python train.py --image_size=64 --arch="convnext" --isotropic=false --num_experts=32 --kernel_size=7 --optimizer="nadamw" --batch_size=256
Rows from block 4 of a small image classifier, named by matrix and row number. Rows with one number belong to one neuron. Each number is 128 + 24 x the weight over its row's rms, rounded and kept within 0 to 255. All counts start at 0.
After each neuron's rows are labels from the 100 images, of 14848, where the neuron reaches its highest value: "responds to" is what is common among them. Only what is clearly more common there than usual is listed. The data: histories of elementary cellular automata, time running down. In brackets: how many of the 100.
# fc1: MLP up (model.blocks.4.mlp.fc1.weight, 384x128), inputs 0-127
# fc2: MLP down (model.blocks.4.mlp.fc2.weight, 128x384, transposed), outputs 0-127

fc1.169 [153 128 123 129 153  89 125 139 151 127 130 110 132 128 130  86 150 136 124 129 129 142  72 124 128 128 150 128 169 142 102 138 115 174 163 129 138 117 133 128 104 116 199 123  92 156 148 128 128 121 128 131 128 138 132 116 134 102 211 129 137 117 132 141 140 126 116 129 152 139 135  71 129 122 101 128 126 124 135  95 162  98 120 119 101  95 171 116 128 126 120 147 112 142 141 122 141 125 128 101 144 184 105 133 134 120 136 122 148 129 122  54 131  68 128 128  71 110 175 127 128  76 128 169 138 128 130  77]
fc2.169 [215 122 129 122 140 149 128 124 117 125 125 130 125 131  89 180 121  65 120 128 106 183 130 125 168 105  67 134  92 120 134  88 128 104 124 128 137 159 137 130 155 100 127 148 140  53 133 144 145 126 127 132 152  89 129 127 129 134 133 123 117 168 177 133 132 143 145 150 121 135 134 136 128 134 128 120 125 147 129 128 138 108 117  92 172 165 131 131 120 121 127 132 118 134 147 118  97 127 114 127 129 147 147 127 210  88 121  87 167 130 125 124 169 127 144 132  72 123 126 140 126 160 126 129 131 122 126 154]
responds to: 100 turns on (79)

fc1.160 [122 128 129 128 129 128 130 131 127 129 132 128 136 129 133 128 128 128 125 128 126 141 128 127 130 128 128 192 127 137 128 130 116 130 128 128 136 127 128 128 122 114 127 128 130 127 128 148 129 128 131 128 128 212 129 129 128 111 127 128 128 130 128 129 127 126 126 128 126 128 128 131  85 128 131 128 128 128 130 128 128 130 129 132 128 152 128   0 131  88 135 128 127 127 130 132 128 130 128 129 105 131 128 128 128 119 130 129  96 128 128 113 138 129 147 255 128 134 117 161 128 128 127 130 127 125 128 121]
fc2.160 [122 125 130 130 126 129 138 128 125 129 126 128 128 148  92 255 132 128 124 126 128 125 129 134 124 159 128 173 127 129 113 126 174 132 127 128 140  81 120 122 183 152 127 124  74 120 130 128 128 131 125 127 129  84 133 101 128 128 128 136 130 128 128 112 130 123 127 128 128 128 109 109 128 119  77 126 131 129 128 123 130 236 128 130 128 130 127 134 123 128 126 128 141 128 128 128 130 128 128 130 127 128 106 129 114 129 128 128 130 128 127 126 128 155 131  61 121 125 130 113  73 144 128 128 128 128 128 127]
responds to: 010 turns on (90)

fc1.185 [255 128 128 122 128 116 126 129 133 126 127 128 127 125 128 128 129 128 129 168 133 126 130 129 133 115 129 127 127 127 141 113 125 127  94 128 114 120 127 128 128 128  95 127 126 128 129 128 127 128 130 129 132 119 146 127 128 127 128 128 132 128 127 121 128 128 132 124 127 128 127 128 160 133 127  19 128 128 128 128 148 127 150 129 128 127 128 133 135 130 125 128 127 128 127 125 128 130 128 127 130 127 115 127 131 129 127 125 127 128 128 129 129 123 121 128  66 128  66 113 130 130 124 127 128 123 128 127]
fc2.185 [190 133 128 108 127 170 130 129 134 128  95 126 126 132 131 120 130 126 129 129 116 128 130 116 110 109 128 144 144 124 133 125 130 116 127 130 117 133 139 132 126 129 125 125 145 128 143 136 128 128 132 121 140 134 126 200 129 128 128 129 128 127 132 136 129 128 133 135 122 119 255  94 131 141 131  55 128 101 132 138  96 129 125 118 134 128 130 209 128  59 129 124  79 129 128 125 132 130 134 135 125 132 125 135 129 131 137 127 130 128 129 127 122 125  80 140 128 136 130 121 132  85 137 128 176 128 101 133]
responds to: 001 turns on (91); 011 turns on (88); large cells (72)

fc1.116 [156 128 128 200 128  94 128 117 127 126 157 128 126 130 126 128 120 128 152 128 125 134 126 127 128 128 128 212 128 128  94 133 127 147 255 128 135 126 128 128 128 129 126 128 142 128 126 128 128 128 127 123 135 129 129 128 128 128 128 128 127 144 128 191 128 128 152  96 131 128  78 128 123 187 128 128 126 128 129 162 150 128 107 135 129 125 128 110 145 125 137 128 128 153 128 128 123 128 129 169  41 128 108 151  89 128 128 128  88 128 128 128 129 130 128 126 126 129 128 175 129  41 128 127 125 161 128 125]
fc2.116 [128 128 128 152 128  79 129 128 128 126 128 128 127 130 128 255 130 127 129 129 128 128 124 128 128 128 128  65 128 128 128 128 116  83 186 127 119 128 128 129 129 128 128 116 122 128 130 128 128 133 128 128 125  61 128 117 141 128 128 128 178 128 116 130 131 127 128 137 128 127 127 128 130 123 128 128 159 126 132 128 126 129 150 117 128 159 132 128 139 127 126 114 131 120 128 129  58 134 127  79 127 124 128 129 165 128 128 128 128 128 128 222 143 128 129 127 128 122 127 209 124  94 128 128 129 126 126 128]
responds to: 111 turns on (82); 101 turns on (75)

fc1.239 [125 128 127  93 129 113 129 128 125 128 150 128 129 128 128 128 127 127 130 128 127 128 129 213 129 127 128 128 128 130 125 139 120 129 132 128 130 129 128 128 128 170 126 127  53 128 130 128 128 129 120  71 186 129 129 126 137 153 129 127 128 134 130 133 210 125 128 129 116   2 129 128 136 121 129 128 107 128 130 129  65 128 139  12 128 130 128 168 128 156 116 128 128 128 128 124 128 127 128 107 127 128 149 129 126 193 129 129 122 128 128 128 129 128 128 109 129 128 127 107 128 128 130 136 129 128 128 128]
fc2.239 [161 128 127 142 110 133 128 128 128 147 153 129 128 127 128 128 128 129 128 128 125 130 128 126 128 169 128 128 124 129 128 128 132 123 128 127 131 127 126 128 198 139 128 181 128 128 128 130 129 121 128 128 130 112 126 128 128 127 122 130 121 127 137 126   0 128 128 129 125 135  30 120 127 131 124 128 130 130 132 124 126 200  37 130 132 131 141 128 148 129 129 127 149 122 125 129 127 128 123 128 129 125  70 128 117 116 128 128 128 129 128 127 129 127 127 128 133 125 129 116 105 167 127 128 128 128 128 128]
responds to: 110 turns on (81); 011 turns on (78)

fc1.275 [123 128  93 128 129 127 127 133  96 128 101 128 127 128 131 128 128 128 128 221 126 131 128 127  69 120 129 129 129 128 130 132 128 112 125 128 127 124 130 128 128 128 129 129 126 125 128 129 128 129 128 131 128 128 131 128 111 128 131 129 128 128 127 128 129 127 128 128 121   0 126 129 129 127 128 126 132 128 129 128 139  77 141 128 128 130 126 129 130 122 128 128 128  55 129 130 129 128  83 128 154 128 126 129 128 127 128 128 127 150 128  30 128 128 126 128 125 127 121 128 126 147 128 129 128 128 128 107]
fc2.275 [137 125 122 123 130 130 149 122 131 145 132 136 128 152 128 125 131 129  52 121 124 130 128 144 150 128 130 113 120 120 127 138 128 124 126 122 112 128 126 137 128 119 128 255 125  81 108 172 122 127 142 126  78 129 124 126 147 128 125 129 124 131 161 123 129 130 130 127 129 129 139 121 127 177 128 132 130 126 132 127  73 129 128 124 129 127 129 125 126 124 130 137 126 116 125 128 108 128 101 126 133 124 125 128 127 126 128 128 130 147 102 157 128 128 128 128 255 130  74 127 192 109 129 129 141 120 125 129]
responds to: 100 turns on (79); 000 turns on (78)

fc1.128 [128 128 128 250 127 247 134 132 132 128 117 128 174 128 128 129 128 128 125 128 128 124 124 125  75 127 128  50 129 130 128 128 128 128 124 128 129 119 128 128 128 129 128 128 129 127 128 135 127 128 126 126 132 128 134 128 123 129 133 128 126 128 128 127 138 128 132 128 128 129 159 128 130  77 129 125 126 128 127 150  66 127 129 195 129 107 128 128 154 111 125 128 129 127 128 122 128 124 128 124 132 128 193 128 129 128 128 128 116 128 128 131 128 127 128 126 127 148  89 171 119 133  41 128 125 185 128 129]
fc2.128 [129 134 100 108 199 125 129 128 128 128 128 128 122 122 128 129 130 129 136 137 126 118 129 127 141 127 127 130 127 131 129 124 128 126 126 133 128 124 127 129 124 128 128 128 137 151 157 147 128 129 129 126 126 128 119 136 129 142 129 120 128 128 122 145   0 125 128 128 138 114 128 125 130 129 129 128 130 127 128 135 127   0 127 120 128 128 127 128 109 128 185 128 127 128 128 128 139 128 123 126 128 141 129 127 126 125 128 128 128 128 127 122 124 126 143 126 123 129 114 131 128 128 147 128 127 126 128 129]
responds to: 110 turns on (91); 011 turns on (88)

fc1.218 [129 128 130  27 128  89  99 129 118 128 130 128 130 128 128 128 128 128 125 127 124 131 125 118 114 131 127 128 127 132 150 127 147 129 130 128 131 116 125 128 127 126   0 133 191 125 128 138 133 127  58 128 127 135 129 128 130 130 135 128 121 128 128 175 123 128 128 125 142 117  47 128 125 144 141 126 128 128 132 136 247 117 125 130 119 125 130 126 136 126 128 128 127 129 128 108 128 140 128 129 131 123 107 127 123 128 128 128 148 128 128 118 131 109 130  82  63 133 120 130 130 127 128 136 126 127 128 122]
fc2.218 [126 126 105  72 126   0 129 128 126 127 126 129 133 136 100 255 135 127 131 139 111 157 127 131 124 127 126 127 131 126 127 128 129 120 129 125 109 128 130 138 133 128 123 128 127 128 128 132 128 133 136 128 129 132 128 125 129 115 128 127 132 128 121 130 129 128 125 126 169 131 134 127 119 125 118 127 128 129 128 128 129 126 190 162 127 129 121 128 124 133 204 128 127 150 129 143 128 130 128 121 128 130 128 126 128 125 130 124 133 129 119 164 131 126 128 162 129 126 137 151 125 127 142 132 125 128 121 131]
responds to: 110 turns on (90); large cells (70)

fc1.347 [155 128 148 175  95 111 111 135 153 111 129 110 106 154 131 128  97 128 115 134 128 133 109 108 116 123 129 128 131 178 131 152 137 127 127 128 138 128 103 128 128 105 102 127 129 128 128 153 119 128 143 131 132 142 141 115 128 127 171 124 134 128 120 130 127 124 123 127 126 132 163 123 208 128 105 112  88 129 138 122 144 187 108 140 138 145 132 106 144  93 132 133 116 133 123  69 127 127 129 104   0 138  97 130 120 127 137 128 134 129 126 123 128  89 129 142 126 150 123 147 131 112 130 135 126 126 128  49]
fc2.347 [134 128 124 129 129 134 128 128 128 128 126 128 127 132 126 255 128 124 131 126 126 122 129 117 128 126 127 129 128 130 129 128 128 127 122 128 127 128 128 130 129 130 130 128 130 128 129 128 130 128 128 124 128 126 128 130 128 129 128 126 126 122 128 128 128 126 126 165 128 129 127 127 129 130 130 117 128 127 128 132 126 133 124   0 129 129 128 128 127 120 124 125 127 131 133 127 135 128 128 129 128 128 126 127 131 124 129 131 126 129 127 128 128 127 132 128 127 128 118 125 129 128 129 130 130 127 117 130]
responds to: 001 turns on (80)

fc1.1 [128 128 128 130 133 198 126 127 128 128 128 128 130 128 152 128 128 128 127 125 127  74 129 128 255 128 128 128 130 128 128  94 128 127 128 128 127 128 126 128 128 115 134 128 145 130 128 151 128 128 132 128 130 122 128 128 128 124 144 126  95 128 129 111 128 194 129 128 128 117 126 128 114 248 128 128 128 128 126 127 187 128 215 128 135 127 129 129  97 118 212 128 131 129 127 131 128 128 128 128 135 128 128 128 127 109 128 128 126 128 128 129 128 128 201 128 130 127 127 108 128 129 129 128 129 128 128 128]
fc2.1 [170 129 130 135 128 127  87 129 128 128 128 128 131 105 132 166 129 128 133 128 119 126 127 128  13 131 132 129 127 129 126 128 128 128 122 128 149 141 128 128 128 127 128 139 113 127 129 128 127 128 127 132 128 128 128 131  36 126 150 122 126 128 128 128 121 222 105 128 128 131 127 185 130 141 130 128  96 129 128 127 128 128 255 131 127 126 125 127 128 129  57 144 126 160 129 128 119 127 144 135 129 127 128 128 121  59 128 130 120 128 129 126 128 127 122 128  97 128 133 128 133 128 123 128 130 128 120 108]
responds to: 000 turns on (84); 100 turns on (80)

fc1.100 [122 128 128 116 153 142 129 132 128 128 127 128 122 125 133 129 148 128 128 120 122 234 125 208 128 135 128 127 128 132 128 152 137 101 129 128 133 126 128 128 128 128 128 129  37 129 129 128 130 127 147 107 128 128 129 127 126 128 127 127 126 129 128 128 128 129 128 151 130 138 123 128 127 125 140 132  84 128 130 129 180 130 119   0 137 124 127 189 146 128 130 128 127 132 127 128 128 127 128 129 122 127 115 126 251 128 128 128 134 129 128 127 130 128 132 127 111 134 101 122 128 127 139 127 130 117 128 128]
fc2.100 [129 128 128 165 121 128 128 127 128 128 151 128 119 128 129 227 123 128 128 129 128 134  41 126 128 128 128   0 123 127 118 130 128 128 133 129 128 152 128 127 129 137 128 130 128 123 128 131 129 121 124 128 133 113 132 127 127 124 128 128 142 143 141 127 137 128 124 136 120 129  47 127 128 119 129 125 128 130 130 127 126 128 127 129 129 129 128 128 162 127 126 128 140 124 130 131 127 129 122 122 128 127 125 126 161 127 131 130 128 126 127 128 127 127 121 125 130 105 128 140 128 128 126 129 128 128 128 123]
responds to: 010 turns on (77); 011 turns on (77)

fc1.294 [130 128 127 131 128 106 132 129 130 127 119 128 130 130 128 128 132 128 127 131 124 136 128 125 127 128 127 128 128 128 131 134 129 128 131 128 128 128 127 128 128 118 128 128 217 129 132 128 128 154 120 118 173 128 131 128 123 129 136 128 128 130 129 131 123 128 128 127 126 125 120 128 150 136 130 200  94 128 128 113 129 128 125 135 130 122 126 128 136  61 133 128 127 129 128 129 128 125 128 134 115 121 146 128 233 108 128 128 127 128 128 128 128 128 130 255 129 129  48  89 124 124 124 128 128 130 128 127]
fc2.294 [121 127 165 129 128 122 150 145 128 126 153 128 129 132 118 224 129 128 126 125 113 127 128 133 125 129 128 129 119 128 128 128 129 129 127 129 135  92 121 124 127 132 126 124 116 128 124 129 128 144 128 106 133 128  96 128 128 128 125 134 130 128 128 126 164 128 128 130 127 130 128 115 126 123 122 255 131 124 125 127 127 176 128 122 127 128 127 115 126 128 127 128 128  72 128 128 140 128 128 123 128 125 128 128 128 128 128 122 131 128 129 127 129 127 147  10 123 124 128 130 124 128 128 127 124 123 128 125]
responds to: 111 turns on (94); 110 turns on (94); 011 turns on (94)

fc1.287 [172 128 130 115 156 129 127 136 128 125 176 128 128 128 131 128 127 128 128 128 127 132 127  78 116 128 131 127 127 129 179 125 127 128 129 128 128 126 156 128 128 128 119 128 155 128 128 152 128 128  89 130 127 130 129 127 129 128 129 128 128 135 128 128  94 120 127 129 127 131 127 128 150 128 137 100 108 128 127 216 131 129 107 131 122 133 129 129 141  50 140 128 120 128 127 126 128 131 130 128  92 129 165 126 120 128 129 130 134 128 128 112 130 124 129 255 122 135  56 120 131 128 128 127 127 123 128 125]
fc2.287 [127 127 138 128 133 132 126 146 122 129 100 128 132 129   0 136 129 131 129 128 128 126 128 130 124 131 129 128 124 136 128 126 132 143 128 131 137 124 124 104 128 134 120 126 128 127 140 128 128 129 130 127 131 128 128 130 126 125 128 128 136 128 130 128 135 124 125 130 127 124 127 102 128 128 126 118 133 127 133 120 125 129 123 126 128 128 126 127 127 129 125 122 118 129 128 126 130 129 133 128 127 128 131 132 118 128 128 126 128 127 129 120 127 132 141 122 124 124 130 127 128 128 127 130 128 129 120 128]
responds to: 010 turns on (90)

fc1.332 [126 128 129 127 255 119 116 128 128 128 121 128 137 128 128 128 134 128 131 130 128 128 131  78 122 124 129 127 128 128 149 104 125 129  85 128 122 132 129 128 127 131  49 127 129 128 128 128 128 128 128 128 127 126 129 129 127 125 128 128 122 127 128 124 127 127 128 126 129 129 128 130 150 131 130  85 131 128 128 149 129 122 127 129 129 130 128 130 130 128 128 128 123 125 128 127 128 131 128 152 140 127 128 127 129 129 129 124 127 128 128 127 139 123 126 136 127 129   0 114 129 137 128 120 124 127 128 128]
fc2.332 [178 133 103 121 123 119 135 133 126 131 107 151 127 130 128 125 125 126 132 127 118 129 142 134 110 124 129 126 175 124 144 123 129 129 130 127 109 134 141 138 126 128 117 139 129 126 157 147 128 121 156 126 130 124 123 136 130 117 124 125 119 135 128 129 133 127 117 131 123  87 132 100 131 156 127  27 127 117 127 133 106 145 125 137 116 108 130 180 136 129 127 126  95 135 136 124 129 124 134 128 144 128 128 140   0 135 117 121 134 129 127 121 135 122 108 161 141 128 122 125 126 112 167 130 133 133 119 128]
responds to: 001 turns on (86); 000 turns on (80)

fc1.72 [104 128 128 124 127 124 125 126 133 128 235 128 128 125 130 127 122 128 127 129 128 129 150 128 161 128 126 129 144 140 177 131 134 129 136 128 129 106 128 128 128 196 124 128  73 128 128 139 128 128 112 133 129 132 130 128 129 129 125 128 125 128 129 161 129 128 128 136 141 116 126 129 141 190 129 170  32 128 128 132 130 128 117 121 154 127 128 185 120 135 177 128 127 128 129 119 128 126 128 122 128 128 146 129  61 217 128 128 128 128 128 112 134 129 137  36 130 128 188 130 128 128 138 128 128 124 128 127]
fc2.72 [126 127 129 126 125 128 145 128 126 128 184 127 166 129  93 205 128 128 125 128 128 130 128 128 128 128 116 145 107 145 128 129 128 123 132 128 129  52  76 128 132 129 124 128 105 129 126 171 128 141 128  96 142  61 128 129 124 127 129 128 134 128 128  44 129 127 128 120 127 173  71 128 105 127  93 215 182  96 127 126 127 238 127 128 127 130 127 127 124 129 130 128 128 121 128 130 125 129 128 128 127 127  90 129 111 128 128 128 128 129 134 133 161 128 135 128 128 128 132 129 112 142 128 130 128 128 126  81]
responds to: 010 turns on (88)

fc1.34 [117 128 130 138 138 121 136 128 112 131 128 128 134 128 133 127 105 126 121 128 121 127 127 128 128 126 129 127 128 105   0 133 128 118 125 128 129 131 130 126 128 105 119 129 149 128 121 133 128 129 134 136 127 131 126 129 124 122 126 129 143 128 127 130 128 123 129 131 123 112 124 128 125 133 133 128 148 128 128 125 128   0 147 133 126 135 127 131 135 129 176 128  43 128 128 131 127 123 128 128 128 129 124 126 127 128 128 128 123 128 128 128 121 128 125 132 123 126  53 128 127 130 131 127 131 147 128  54]
fc2.34 [128 131 125 128 125 127 129 128 126 124 145 128 128 126 128 128 121 126 125 128 128 128 129 129 131 129 127 129 128 126 124 128 126 127 129 127 125 131 123 127 128 129 133 127 128 121 125 129 128 127 130 128   0 123 128 132 129 128 128 127 137 129 134 127 132 129 124 140 129  60 128 130 128 115 128 127 127 115 128 127 124 130 127 128  28 139 126 127 127 128 128 128 126 126 128 128 128 128 127 128 129 127 125 127 134 128 144 121 129 129 128 127 141 124 130 128 126 127 120 161 130 126 121 124 124 129 127 122]
responds to: 000 turns on (79); 001 turns on (75)

fc1.86 [ 39 128 129  55 136 127 125 128 128 123 127 128 153 129 128 126 128 128 131 128 128 125 128 127 127 128 132 178 127 128 128 133 127 128 130 128 130 127 128 128 129 129   0 129 117 128 128 150 128 121 201 130 128 130 127 128 128 129 129 128 127 160 127 127 122 128 129 195 128 152  63 128 140 114 148 124 127 128 128 130 155 127 101 127 141 104 128 128 127 128 179 129 126 129 130  63 128 129 128 133 126 128  79 127 127 128 129 128 128 128 128 129 130 127 128 156 129 128  86 129 128 126 159 127 129 128 128 125]
fc2.86 [126 130 128 129 128 115 127 126 179 121 115 133  49 127 128 255 129 128 128 126 128 136 128 128 127 128 129 130 129 124 126 128 130 128 128 126 113 128 130 137 128  70  77 122 129 148 129 127 120 130 128 127 116 128 130 128 136 126 128 128 145 128 130 128 129 129 136 128 122 123 130 127 126 128 124 124 131 122 128 126 127 130 131 128 128 127 128 131 128 138 134 159 126 137 128 133 127 137 128 125 128 139 204 124 127 127 127 124 127 128 124  83 124 129 127 129 130 126 135 133 117 128 166 129 128 128 107 137]
responds to: 001 turns on (87); 111 turns on (82)

fc1.193 [131 128 128 128 128 135 128 143 128 128 127 127 129 128 128 128 128 128 134 126 126 145 112 127 125 128 128 125 127 132 129 115 128 149 126 128 127 128 128 128 128 115 120 128 255 128 128 129 129 128 130 110 187 129 123 123 128 129 149 127 126 135 127 127 128 127 124 120 125  65 131 128  75 174 128 129 106 129 125 128 136 128 120 169  73  92 136  66 134 128 132 128 124 132 128 131 128 128 128 184 127 127 127 128 128 128 128 128 242 128 128 126 129 105 135  69 128 128 128 128 128  80 128 128 129 130 128 128]
fc2.193 [127 129 127 120 176 122 142 130 111 129 130 102 128 128 127 159 129 121 131 128  91 128 102 130 128 131 124 127 118 117 139 130 128 123 128   0 122 129 135 130 133 122 132 126 130 127 128 114 128 136 154 127 127 124 129  80 133  98 133 126 120 136 132 130 137 128 127 130 129 134 129 189 127 126 131 251 127 126 148 116 185 128 236 127 132 127 129 128 146 128 130 144 123 120 128 129 128 128 109 129 133 129 123 125 133 125 129 127 162 138 128 121 115  99 123 198 128 128 103 130 126 125 111 130 133 125 128 140]
responds to: 000 turns on (87); large cells (69)

fc1.306 [106 129 130 137 255 127 128 127 125 140 128 127 126 127 128 124 120 136 122 128 127 127 127 129 129 124 153 127 125  97 118 136  80  99 114 128 129 153 131 127 134   8 137 129 124 126 116 129 128 127 141 129 127 129 121 129 142 120 125 127 134 128 126 128 128 127 136 152 128 121 127 127 147 137 130 127 139 170 131 112 128 113 240 123 126 128 128 123 129 129 162 127 131 125 128 191 126 120 126 141 129 130 124 128 130 131 128 113 128 128 128  88 121 129 119 130 115 121  88 132 128 125 120 128 151 136 128 115]
fc2.306 [130 133 127 127 124 169 132 129 126 131 128 128 128 131 219 109 128 109 127 127 131 112 125 132 129 129 128 127 128 128 126 123 127 127 128 197 124 133 128 128 128 127 139 147 144  98 125 156 128 128 128 127   0  70 105 152 129 140 128 128 129 128 167 130 130 130 134 123 128 127 128 126 132 108 126 114 113 129 131 131 129 129 130 130 128 127 103 126 128 155 128 128 128 127 120 133 130 128 132 126 129 126 132 129  94 128 137 126 183 136 140 127 132 126  98 129   9 139 124 130 120 116 125 119 127 131 115 131]
responds to: 001 turns on (81)

fc1.79 [123 128  87 128 143 123 164 135 109 128 132 128 127 120 131 132 124 128 205 168 128 128 127 127 109 129 204 124 129 139 128 113  95 106 126 124 113  39 129 128 124 140 230 130 128 128 130 131 126 125 126 128 134 122 130 156 136 128 155 129 127 142 125 132 130 131 127 131 103  58 124 135 154 127 129 127 176 129 100 142 127 106 114 126  14 129 146 133 130 127 106 128 176  66 128 155 140 118 128 123 131 129 129 128 140 124 117 107 128 128 128 129 128 125 128 126 129 128 127 112 125 159 126 125 136 109 128 128]
fc2.79 [ 71 127 124 126 135 142 134 116 129 133 126 134 128 129 127  21 130 114 117 158 138 255 128 150 132 123 117 128 126 125 126 128 128 122 129 133 128 126 130 131 130 117 129 190 136 127 124 125 128  91 123 128 126 129 170 177 157 127 108 134 100 145 128 122 131 132 132 126 130 127 134 166 133 162 124 128 131 128 143 127 106 115 128 137 130 132 193 136 128 147 111 127 128 109 132 127 123 134 128 130 140 128 128 125 131 127 116 128 127 129 125 128 129 127 113 127 121 127  99 125 129 125 126 129 141 129 128 169]
responds to: 100 turns on (83); 001 turns on (77)

fc1.43 [131 128 126 128 131 126 128 128 124 128 110 129 127 128 128 128 129 128 128 128 127 132 119 127  42 127 127 167 127 128 131 128 130 132 128 128 130 133 128 128 128  82 152 128 120 127 124 130 128 129 152 128   8 128 128 128 132 128 120 128 128 121 128 128 128 124 127 130 129 221 127 132 103 128 127 137 233 128 128 146 151 128 127 129 114 133 128 128 129 148 100 128 128 123 128 168 129 138 128 129 128 123  15 128 127  38 127 130 129 129 128 128 128 128 129  99 128 128 129 131 128 127 127 128 125 125 128 121]
fc2.43 [107 121 131 126 128 133 125 128 119 131 146  61 148 126 128 124 130 128 111 120 128 127 128 130 226 124 124 131 117 127 125 133 128 135 130 127 161  15 128  91 180 128 132 167 128 133 116 125  89 115 127  67 135 122  77 131 147 148 121 165 134 129 134 129 128 177 141 128 123 100  99  92 128 127 102 221 142 126 128 127 127 132  69 127 128 129 129 128 132 130 129 106 128 134 100 113 127 127 116 126 128 112 129 128 128  95 139  75 127 130 128  81 131 129 132 107 130 125 130 139 125 147 129 126 121 129 127 125]
responds to: 010 turns on (90)

fc1.135 [128 128 129 150  47 128 137 125 108 128 127 128 133 128 130 235 130 128 109 189 127 119 253 128 125 120 128 128 127 108 134 127  95  88 118 122 128 124 125 128 128 115 169 128 151 121 122 129 110 126  95 155 127 128 183 141 125 116 128 128 140 127 156 129 127 129 126 126 146 126  75 128 136  97 126 128 184 134 105 128 128 122 152 130 128 130 127 114 130  95 187 123 118 129 110 131 139 130 137 106 146 126  85 130 132 125 127  91 127 127 128 125 126 127 129 124 159 156 127 179 128 128 125 123 124 122 128 122]
fc2.135 [130 128 138  34 128 208 128  95 128 242 127 111 128 180 142 128 128 126 129 129  97  49 118 128 122 143 127 128 129 115 142 115 128 107 124 128 128 129 128 140 131 130 120 128 124 163  71 121 128 152 130 113 111  82 125 122 142 125 127 129 125 109 135 137 148 128 122 126 127 125 131 128 110 136 132 128  57 128 122 127 118 162 138 127 116 126 128 117 129 125 125 128 185 119 122 131 201 127 128 129 127 128 124 129 128 128 136 138 163 127 128 153 140  81 176 127 131 128 104 132 127 128 130 128 133 126 128 136]
responds to: 100 turns on (84)

fc1.137 [122 128 128 128 128 127 129 129 128 128 133 128 131 128 131 128 128 128 128 126 128 129 128 128 126 129 128 129 128 133 138 116 128 128 153 128 135 124 122 128 128 129 128 128 135 127 128 130 128 128 128 129 128 134 130 128 128 127 135 128 127 128 128 128 128 124 128 129 118 131 129 128 131 128 133 128 128 128 128 149 128 130 128 127 128 120 128 120 129 125 132 128 128 128 127 128 128 128 128 128 126 129 125 127 128 128 131 128 127 128 128 133 127 129 136 125 126 128 255 128 128 128 128 129 128 128 128 124]
fc2.137 [128 128 128 128 129 129 128 128 128 128 128 128 126 128 128 255 129 128 128 128 128 128 128 128 128 128 128 128 128 129 128 128 128 129 128 129 128 128 128 128 128 127 127 127 128 128 128 128 128 128 128 127 127 128 128 128 128 128 128 128 127 128 129 128 128 127 129 128 128 132 128 128 128 128 128 128 128 128 128 128 128 128 128 128 130 128 128 128 128 128 128 128 128 128 128 128 128 128 128 127 128 128 128 128 128 128 128 128 128 128 128 128 126 124 128 128 128 128 130 128 128 128 128 128 128 128 128 128]
responds to: 001 turns on (93); 000 turns on (87); 100 turns on (80)

fc1.119 [122 128 127 199 102 106 141 128 127 130 131 128 128 128 119 128 127 128 130 129 125  68 144 126 128 130 128  80 128 130  96 128  99 141 125 128 131 129 126 128 130 128 134 128 209 129 128 126 129 128 126 128 128 129 127 130 128 130 119 133 128 128 129 130 128 127 126 127 119 116 128 124 121 240 117 128 129 128 128 128  88 128 128 255  73 128 129 112  73 163  44 128 128 128 128 154 128 128 127 127 134 126 110 121 104 126 128 128 129 128 128 123 142 130 129 128 140 120 131 135 128 126  84 126 121 161 128 128]
fc2.119 [128 133 129 128 106 128 131 128 130 128 136  90  93 134 147 146 126 124 129 128 128 128  59 128 124 128 128   0  94 130 128 133 128 128 113  95 114 177 129 132 162 126 127 128 134 133 133 128 128 127 123 132 126 124 149 139 187  80 132 116 127 167 136 128 128 125 118 128 102 129 124 129 147 126 128 124 127 128 139 120 123 129 126 128 105 124 136 119 180 128  92 127 191 129 120 143 127 130 127 128 129 128  96 129 128 128 128 167 129 149 125 127 125 128 107 128 121 126 122 134 128  94 131 130 159 133 127 129]
responds to: 010 turns on (86)

fc1.254 [132 128 129 120 128   0 137 130 129 127 128 128 131 129 128 128 126 128 128 128 140 129 190 128  82 127 128 126 130 124 162 133 120 129 128 128 137 126 126 128 118 157 119 128 146 123 129 168 128 125 105 152 129 141 130 122 128 127 127 127 127 129 141 222 125 121 129 193 146 117 143 129 126 131 130 127 131 128 133 131  50 130 100 129 135 132 125  56 124 146 130 128 124 127 128 128 122 131 131 123 110 130 110 128 206 129 129 128  88 128 128 129 128  92 170  94 107 137 121 122 128 138 128 129 128 128 128 124]
fc2.254 [128 127 128 133  93 132  99 105 130 127 119  64 139  89  59 255 120 126 128 140  93 132 127 127 127 126 125 139 129 127 128 118 127 122 126 123 116 127 129 169 128 127 128 128 127 140 128 131 117 124 128 136 127 126 128 140 127 128 137 128 128 133 122 128 146 131 126 128 143 128 138 137 132 142  97 118 178 128 128 131 128 127  84 127 129 128 127 128 121 136 127 124 118 128 131 128 127 128 129 136 130 119 134 131 133 128 129 128 128 129 124 128 129 107 134 152 137 128 124 130 128 144 127 131 129 127 123 128]
responds to: 010 turns on (81)